python train.py --model="model that answers yes/no questions on an image's attributes" --train_examples=195000 --encoder_arch="inception" --fusion_encoder_width=384 --fusion_encoder_fused_qkv=true --fusion_encoder_drop_path=0.15 --precondition_frequency=50 --epochs=0.5
Rows from block 5 of the image encoder of a small model that answers yes/no questions on an image's attributes, named by matrix and row number. Rows with one number belong to one channel. Each number is 128 + 24 x the weight over its row's rms, rounded and kept within 0 to 255. All counts start at 0. After the name is the row's rms in percent of the matrix's.
After each channel's rows are labels from the 100 images, of 14976, where the channel reaches its highest value: "colour at peak" is the nearest of a few named colours to the mean colour under the peak; "peak on" is the class under the peak. Only what is clearly more common there than usual is listed. The data: rosettes with rotational symmetry.
# r30: branch 2 reduce pointwise conv (encoder.blocks.5.r3.0.weight, 60x240x1x1), inputs 0-119
# b30: branch 2 3x3 conv (encoder.blocks.5.b3.0.weight, 90x60x3x3, transposed, each kernel summed), outputs 0-89

r30.28 107 [121 127 124 109  88 154 135 101 140 103  68 143 157 104 111 110 122 115  83 156 132  78  90 106 137 182 150 102 176 133 145 104 124  99 116 142 166  91 142 138 139 123 129 106 129 133  98 116 145  96 129 170  94 129  77 139 105  70 121 137 146 127 101 131 110 137 132 158 146 100 144 120 108 118 107 117 107 117 121  91 127 139 120 142 118 118 131 180 109 139 120 130 112 149  89 140 109 144 107 109 175  99 124 126 131 120 132 135 120 110 131 181  96 121  77 105 128 118 119 130]
b30.28 087 [195 115 176 124 106 137 104 131  82 142 118 167 134 141 120 145 143 107 129  75 135 114  99 135 137 142 172 148 100 106 112 116  90 145 116 132 146 159  82 131 106 123 106 111 130 122 133 146 112 139 131 153 139 135  94 120 121 160 116 132  62 122 107 114 123 111 167 183 122 107 151 134  94 112  80 124 127 117 138 129  94 110 122  77 114 114 126 128 132 148]
colour at peak: red; orange
peak on: rosette

r30.18 103 [102 134 154  82  89  98 116 114 144 151 120 145 142 117 119 151 122  96 139 145 109 122 130 133 141 106 177 153 123 130 109 204 162 128 132 108 128 178 138  93 115 176 118 134 141 118  91 140 163 136 122  86 135 136 143 107 116 122 137  82 132 108 113 158 166 110 105 112 147 145 145 141 133 111 149 156 127  85 117 100 139  97 120 117  99 171 130 135 172 149 129 113 120 110 119  90 147 132 130 127 131 110 118  94 148 175 106 131 130 146 144 139 136 109  82 135 107 138 146 101]
b30.18 096 [138 155 120 110 132 170 150 122 131 106 118 124  97 165 125 158 110 141 108 145 101 174 130 122 138 128 129 114 132  90 146 161 115 152 111 149 136 167 113  94 166 164 133 139 114 147 100 123 157 160 143 146 122  97 131 133 149 136 129 212 187  97 137 141  67 146 133 145 119 139 123 158 143 144 115 108 117  93 164 156 124 145 147 146 144 159 136 156 127 133]
colour at peak: pink
peak on: rosette

r30.15 094 [138 140 133  79 134 134 113 108  87 111 107 152 170 133 175 146 141 138 117 124  92 147 123 185 127 143 130 146 127 122 152 125 160  90 153 114 113 118 153 150 139 113 132 108 126 118 102 125 110 159 155 134 105 103 156 139 101 145 122 117 157 121 153 116 103 193  85 116 147 109 160 102 129 137 130 124 160  89 117 151 125 121 133 129 114 138 118 122  95 134 112 128 124 132 130 101 188  97 150 130 111 151 139 145 162 161 155  77 126 159 168 112 140 126 121  95 183 109 112 124]
b30.15 099 [111 148  98 150 114 150 115 132  95 152 134 113  90 139 132 102 131 142 132 181 146 117 116 106 119 115 115 144  83 104  89 190 149 155 101 127 128 135 133 153 147 126 113 147 118 192 132 128 139 105 114 106 163 165 109 123 150 161 170  83  84 139 125 123 127  88 101 117 103 113 149  97 135 117 144 117 119  92 124 125 149 135 135  69 131 125 149 123  99 147]
colour at peak: grey
peak on: rosette

r30.24 097 [166 148  73  98 114 109 119 128 157 143 121 170  89 140 121 137 150 135 111 134 119  89  97 112 108 105 143 101 160 109 142  96 142 112 171 116 133 121 154 132 121 149 123 108 109 133 119 122 140 108 117 102  86 121 116 146 138 165 123 140 101  95 141 129 124 111 144 132 107 101 134 153 164 115  66  96 106 105 133 128 152  84 120  86 129 184 154 142 140 123 206  97 126 104  61 161 154 163 113 111 156 136 113 151  61 133 107 142  73 144  80 132 156 141 131 143 109 139 150 124]
b30.24 108 [172 101 198 156 134 115 164 141 126 164 112 111 133 117 122 104 118 144  87 130 119 132 106 118 138  84 111 146 166 137 155  66 108 134 131 163  82 122 136 148 130 152  80 157 135 111 106 124 132 159 108 161  96 117 118 136 146 106 104 120 137 106 117 145 112 100 107 114 129 111 183 153 127 155 117 129 168 136 127  99 121 138 123 148 120 131 121  92  99  99]
colour at peak: brown
peak on: rosette

r30.37 099 [138 102 130 120 141 150  99 145 106 117 131 104 127 118  92 176 103 146 136 152 180  99 162 161 119 110  81 116 128 154 111 133 109 103 134 120 129 123 146 110 108 127 133 173 177 133 101 112 108 128  84  89 173 132 162 155 110 113 151 137 164  87 111  97 123 125 106 136 130 131  91 139 116 145  96 113 148 140 130 131  67 134 131 115 141  97  81 146 145 133 133 126 134 128 112 166 135 103 125 117 125 127  59 120 124  85 113  82 142 139 126 121 111 123 141 116  98 110 137 117]
b30.37 100 [133  84 139 118 103 106 109 153 152 129 135 105  97 112  90 180  66 137 112 125 136 123 101 135  70 138 114 161 131 160 112 125 151 131 126 147 128 117 111 148 133 137 101 122 148 101 127 150 108 205 131 155 113 173 100 114 113 101 162  99 100 146 139  94 128 141 126 147 117 106  75 135  96 118 126  95 113 117 155 135 111 116 154 144 121 119 106 104 111 139]
colour at peak: grey
peak on: backdrop

r30.12 093 [168 150 124 104 128 118 100 101 110 150 160 151 149 133 123 124 141 116 135 123 131  93 129 138 141 113 106 141 120 178  94  94 156  98 116 148 139 122 131 145 152 146 146 149 120 122 144 131 135 116 120 141 122 128 105 114 120  92 111 106 121 112 158 126 127 131 111 186 132 106 170 157  86 149 133 168 115 129  99 111  98 104  94 104  88 118 160 159 124  99 139 125 160 201  99 119 120 107 128 139  99 141 135 113 147 159 106 123 153 137 117  95 132 124 145 168 107 131 151 108]
b30.12 088 [ 88 153 114 109 136 128 145  97 139 145 140 135 154 141 124 130  82 130 119 115 143 145 131 127 105  98 161 143  96 128 115 148 114 160 123 119 124 109 110 130 128 137 145 140 133 154 154 100 116 170 101 130 108 137  97 179 137 122 144  93  82  69 115 135 111 158 138  93 110 135 158  97 111 123  95 152 175 188 133 129 107 142 151 139 115 155 147  80 167  93]
colour at peak: green
peak on: rosette

r30.40 098 [103 146 149 125 157 173  96  99 122 151 125 120 128 173 167 128 112  77 159 166 173 154 172 116 179  96 111 108 119 177 122 156 125 178 100 160 127 141 104 130 118  92  96 120 142 165 114 108 140 117 102 119 114  81  95 147 139 154 125 128 131 126 104 140  87 154 103 112 153 148 160 111 123 121  79 162 127 121 122 127 152 161 120 148 172 163 107 176 157 115 117 107 174 176 130 110 128 124 105 136 124 124 133 147 121 142 123 146 133 138 134  91 146 159 136 114  80  88 123 159]
b30.40 093 [121 127 122 118 103 128 105 150 167 148 161 111  84 107  82 139 128 139 177 121 156 133 116 105 122 109 142 121 143 131 122  88 134 120  70 140 110 102  97 110 131 165  68 158 160 123 109 180 138 133 150 154 104 170 123 123 130 132 112 111 176 147 108 115 102 131 106 125 120 135 112 148 121 142 132 120 123 161 154 139 133 138 134 184 110 122 121  89 104  82]
colour at peak: red
peak on: rosette

r30.48 088 [101 140 124  95 147 151 158 169  78 129 117 126 115 124  96 143 125 147 128 137 105 118 118 153 125 125 113 129 125 148 145 156  91 130 125 121 113 131 127 154 119 100 120 132 112 104 132  86 166 126 102 180 125 112 149  79 106 169 154  79 120 137 141 149 114 134 139 109 156 109 170 129 120 107 119 142 117 126 133  85 119 140 110 125 159 155 107  84 175 150  98 140 119 128 140 181 179  92 171 146 122 133 143 164 135  81 142  96 103 172 128 163 144 111 134  91  96 129 105 157]
b30.48 090 [112 158 100 134 155 112 150 102 121 168  99 101 134 127 111 168 136 119  83  95 159 137 167 120 121 127 104 111 138 110 141 119 150 144 113 158 139 120 146 130 121 140  97 168 107 184 122 125 139  95  95 133 137 122 117 110 124 135 108 107 151 111 199 114  93 134 124 124 115 161 101 142  86 150 152 113  93 109  96 146 109 160 134 105 116 183 111  93 111 117]
colour at peak: pink
peak on: rosette

r30.10 099 [111 132 105 137 119 125 173 153 108 112 118 135  90 150 134 137  93 117 146 128 114 125 159 146 121 127 145 114 116 101 133 141 151 112 117 195 141 123 143 148 140 127 145 181 110  64 104 133 201 138 112 131 120  72 144 137 138 135 109 161 168 117 131 148 121 169 123 122 111 123 148 148  82 119 105 113  94 157  98 141 101 106 114 146 123 144 100 124 163 129 111 115 161 139 143  82 151 182 131 173 111 113 157 146 117 158 127 118 115 128 126 125 111 176 153 132 135 151  74 160]
b30.10 098 [110  85 105 144 166 116  77 147 138 143 101 136 151 134 184 173 195 117 173 126  86 107 116 118 128 150 128  93 152 123 108 141  87 130 141 133  84  84 146 109  96 137 144 152 128 133 162 138 162 122 142 141 133 121 166  98 137 116 112 158 141 152 128 147  93 132 109 124 137 124 134 120 155 140 112 118 135 140 140 129 104  91 113 142 110 132 121 172 120  91]
colour at peak: red; orange
peak on: rosette

r30.51 097 [151 150 158 132 122 135 145  88 171 104 137 155 153 124 145 144 109 158 113 128 134 158 157 150 131 117 157 100 106  92 189 116 161 125  96  94 140  79 152 103 109  98 118 127 119 147 136  64 138 122  96 151  96 136 112 114 149 138 108 149 140  81 119 127 146 118 106 113 139 149 163 112 125 150  88 136 139 114 151 110 107 136  96  89 127 103 177 149 155 115 111 129 114 120 120 131 179 121 115 141 128 120 122 181 141 162 142 110 149 131 147 111 165 133 171  70 132 157  93 140]
b30.51 103 [128 160 143 135 120 101 140 131  98 178  96 133 109 111 135 165  90 110  92 155 144 132 130 157 130 127 105 166 114 117 110 122 108 108 103 135 121  93 142 156 141  74 140 175 109 102 120 138 125  91 142 110 109 118 136 156 128 184 145 134 160  92 149 172 148 116 148 112 116 113 168 126 129 125 111 114 107  96 165 130 105 155 103 149 123 105  96  81 101 109]
colour at peak: blue
peak on: rosette

r30.35 098 [134 114  82 106  89 110  63 201 107 137  66 103 145 115 111 101 141 100 122 139 137 139 113 138  95 122 120 123 142 119 140 155 119 133 103 109 105 129 128 137  96 112 116  94 160 171 149 103 123 129 108 132 118 119 173  88  99 153 121  94 147 115 137 151 148 125 130 149 127  68 118  99 132 123 148 116 118 157 116 139  88 145  98 131 126  93 159 106 136 113 128 121 165 159 129  93 156 142 163 110 111  81 107 109 118 126 171 138 146 139 110 121 133 144 125 112 108  84 128  98]
b30.35 116 [153 123 144 128 115 125 137 124 161 143 158  86 103 134 151 113 148 119 144 146  86 102 165 141 117 165 132 127 107 132  66 102 109 128 107 112 121 119 111 108  89 159  93 142 138 153 149  86 142 138 164 165 114 116 130 115 159 141 170 106 112  72  99 131 132 110 146 175 116  94 133 125  89 108 101 113 118 182 115 153 166 130 104 135 132 146 127 129 110 131]
colour at peak: black
peak on: backdrop

r30.13 095 [129 120 125 112 102 132 154 158 109  87 152  96 165 142 144  97 140 126 116  97 164 160 166 139 112 129 134 129 135 100 116 132 117  80 102 172 119 132 143 115 121 133 128 125 150  96 105 146 142 138  88 108  70 105 133 144 122 141 119 127 141 197 125 134 102 115 100  86 146 122 135 183 112 133 135 133 160 145 116 148 132 164 111 163 132 128 100  99  72 122 115 100 137 124 111  69 129 128 167 111 123 193 133 114 125 150  73 107 107 106 104 134 124  93 108  91 115 149 182 110]
b30.13 102 [109 108 123 144  65 143  77 120 125 134 151 126 116 122 107 126 130 140 123 171 113 134 131 141  99 126 135 163 113 118 104 137 143 135 113 159 161 138 172  99 119 153  90 146 110  73 146 146 116 107 158  67 154 126 129 109 102 116 128 112 115 138 160 115 144 144 137 114 106 144 106  82 122 147 122 131 138  94 155 137 151 127 119  61 119  99 104  91 122 170]
colour at peak: red
peak on: rosette

r30.22 096 [159 149  84 116 118 150 128 117 152  95 132 114 122 178 171 132 109  96  82 177 117 142 104 100 104 164 171 143 155 154 143 146 118 142 137  55 119 111  98 171 137  76 114 134 107 151 152 134  98 136 101 132  93 133 139 152 147 138 105 165 125 103 148 152 163 117 118 145 105 125 151 146 159 135  65  85 125 146 164 154 113  92 107 128 135 100 140 139 107 114 114 133 128 162 133 116 149 110 143 134 124 158 156 122 117 126 165  65 134 128 157 126 160 103 157 138 115 116 118 147]
b30.22 100 [142 113 175 150 150  58 147 103 121 149  98 134 149 166 139 123 123 162 127 147 145 145  77 128 160 101 128 148 122 141  84 138 112  88 156 122 108  97 180 108 123 108 154 128 113 170 180 163 113 133  94 150 124 134 147 166 154 110 140 135 124 119 145 139 142  89 146 112  95 134 144 148 124 124 119 138 106 116 149 125 157 152  92 133 119 141 139 130  89 130]
colour at peak: blue
peak on: rosette

r30.31 100 [ 98 141 138 131 141 134 128 157  85 139 157 179 145 151 127  99 133 133 110 119 137 112 145 127 137 158 135 152 158  90  89 124 129 162 120 190 123 135 125  86 129  93 139 133 136 114  89 123 168 145 120 108 155 107 149 124 164 111 116 165 131 146 133 174 151  73 167 121 149 128 162 159 156 129  90 123  97 117 125 105 135 109 128 147  96 134 125 144 133 129  94 154 131 124 110 112 104 142 142 138 145 145 112 134  94 132  75 130 155 165 124 102 137 137 131 158 136 140 150 144]
b30.31 100 [141 139 130 107 134 120 126 160 143 133 112 106 127 136 161 113 119 101  97 125 104 110  86  98  92 130 167 105 122 123 130  97 110 163 142 128 113  90 167 150 136 167 101 121 118 129 143 159 126 149 110 110 118 113 138 145 145 114 154 192 111  73 171 152 110 110 186 165 136 143 188 116 116 103 131 138  91 152 149 152 133 145 102 116 125 162 116 114 117 128]
colour at peak: green
peak on: rosette

r30.53 107 [131 105 109 141 101 150 133 120 144  87 152 174 133 123 137 129 156 132 151 157 145  98 115 142 152 139 145 156 129 155  75 106 138 160 164  99 113 125 114 147  95 115 144  94 114  85  95 120  58 106  95 113 114 119 145 122 146 139 110 136 111 102 176  85  90 120 170 152 145 185 135 143 123 133 133 120  78 108 127 139 127 110 135 163 130 132 113  94 149 111  96 188 136 128 121  91 131 154 138 122  83 129 126 193 126 140 125  95 120 117 178  93 110 120 117 138 126 148 187 129]
b30.53 095 [118 116 125 160  97 106 187 120 127 134 111 128 103 120 129 138 109 141 117 130 153 141 106 157 158 131  84 148 124 130 148  85  98  93 140 130  97 114 151  97  82  99  90 121 106  99 132 125 137  95  95 127 127 135 112 123 126 143 113  86 117 142  86 146 154  93  87  91 132 108 164  98  99  71 156 182 121 131 108 111 111 154 127 100 126 139 129 144 127 127]
colour at peak: purple
peak on: rosette

r30.25 106 [ 95 130 155 142  97 114 167 130 117 141 114 128 124 107 181 150 164 146  89 144  98 147 150  93 118 105 134 153  99 105  83 117 175  81 128 106  79 182 126 100 100 148  91 152 121 145 156 154 135 119 116 149 119 128 122 153  89 134 141 131 136 129 138 162 100 135 129 127  86 112 106 134  68 109 130 119 134 120 128  95 102 117  76 159 142 153 144  83 127 108  99 111 128 128 138 102 143 158 146 130 133 152 141 139 145 141 136 152 110 128 170 123 163 139 144 119 151 137 149 152]
b30.25 093 [126 112 169 101 117 157 117 111 127 156 126 155 133 129 105 133 183 111  99 104 135 175  78 111 146 117 118 122 107 156 142 129 138 126 185 149 124 130 161 137 123 127 137 116 129 104 131 101 147 103 107 136 118  91 172 116 145 112 105  82 114  84 128 103 131 144  80 109 126 109 179 159 175 160 160 128 137 112 143 142  96 119 113 145 148 161 151 111 140 148]
colour at peak: brown
peak on: rosette

r30.39 095 [ 86 129 107 158 192 142 161 107 143 139 122 111 121  91 112 174 105 109 117 134 117  71 104 112 114 123 117 167 164 130 128 153 114 127 155 103 129 151 132 126 123 113 105 161 104 107 128 124 102  95  71 112 104 106 130 143 150 145 117  79 111 157  77 126  88 148  90 121 135 137 167 130  75 109 124 117 151 145 170 117 121 114 132 121 117 119 111 146 178 114 130  83  90 136 112 133 169 152 116 102 109 116 117 165 120 169 106 140 126 133 181 134 103 130 143 130 135 120 119 134]
b30.39 104 [111 136 138 106 175 106 134 168 110 142 126 108 142 179 109 112 128 140  91 130 146 142 129 115 159 149 119 127 120 171 125 160 103 102 107 172 156  90 170 157 123 104 128 143 119 141  91 135 136 149 148 119 176  84 175 102 156 122 177 125 137 147 124 128 114 151 131 116  64 146  98 121 140 124 129 147 152 115 110 132 147 137 121  90 107 105 141 131  84 125]
colour at peak: brown
peak on: rosette

r30.1 094 [100 157 126 105 113 128 159 111 172  88 178  93 161 133 127 123 154 128  81 172 122 112 149 166 110 132 118 136 111 116 130 122 162 107 134 116 127 125 165 141 141 112  70 117 133 141 132 121 130 154 118 120 162 108  77 184 144 135 140 139 108 144 130 149 119 158 112 156  87 126 156 164 115 157 146 135 125 127 133 141 119 136 121  95 120 119 112 141 120 109  87  64 188 119 126 108 136 136 111 122 121  95 115 144 107 100 126 124 109 143 133 142 119  98 142 107 102 136  99 164]
b30.1 088 [142 113 137 133 115 113  78 117 114 147 124 141 126  83  97 132 103 115  75 131 146 116 144 141 143 119  71 129 132 131  90 144 107 105  97 111 138 117 129 118 136 157  86  89 138 108 116 152 154 135 140 107 138 133 106 127 134  94 152 126 120  81 156 154 121 159 123 174  67 125 137 105 167 119 132 155 112 120 114 108 166 102  84 125 165 179 129 121 113 111]
colour at peak: green
peak on: rosette

r30.36 105 [152 129 141 111  99 109 141 121 139  95 135 151  87 114  83 102  82 140 119 153 126 125 127 168 162 148 146 129 163 100  84 112 121 109 123 121  99  76 164 168 111 148 146  91 160  99 153 138 128  85  98 160 150 148 114 112 135 108 124 149 147 122 162 104 140 159 119 134 154 147 149 116 125 126 127 117 140 141 145 135 131 133 143 138 132 148 121 116 141 111 112 144 100 117 119 133 117 104 169 141 184 131  95 146  97 137 161 143 112 122  62 140 138 131  97 121 157 102 159 158]
b30.36 100 [106 183  99 110 110 138 135 152 143 174 121 116 103 128 124 134  94 110 125  82 130  88 158 155 143 139 143 112 172  88 153 124 145 135 132 168 110  98 103 117 139 118 140 117 134 143  85 123 130 115 113 103 102  88 172 116 135 160 140 115 124 160 143 170 131 161  95 112 124 118 120 147 122 112 159 136 140 110 156 187 128 105 100 147 142 136  84 114 103 100]
colour at peak: brown
peak on: rosette

r30.52 097 [148  75 165 149 140 133 139 109 120 174 144 155 105  93  91 101  93 147 155 136 112 114 127 168 119 111 139  97 129  77 167 142 118 105 208 119 146 153 138 116 139 158 116 149 126 115  94 136 111 144 106 123 126 115 129  99 118 115 139 119 191 126 119 148 117 143 111 117 115 107 126 132 118 158 159 133 148  86 110 108 122 146 152 119 117 105 127 138 147 144 152 127 118 111  78 159 139 155 110 138 121 146 134 128 157 125 153  76 117  94 134 154 100 127 141 101 130  93 119 100]
b30.52 097 [113 149 115 122  83 123 124 144  89 142 107 112 124 137 136 135 140 166 162 123 143 146 157 137  95  95 125 150 167 132 100 156 133 137 121 133 172 162 113 122 145 127 140 128 140 126 123 151 139 156 101 121  94 168  90 170 153 160 172 122 125 142 123 123  88 165 147  81  97 153 159 149  98  68 141 137  91 115 106 150 145 141 148 151 141 114 153 101 107 147]
colour at peak: grey; pink
peak on: rosette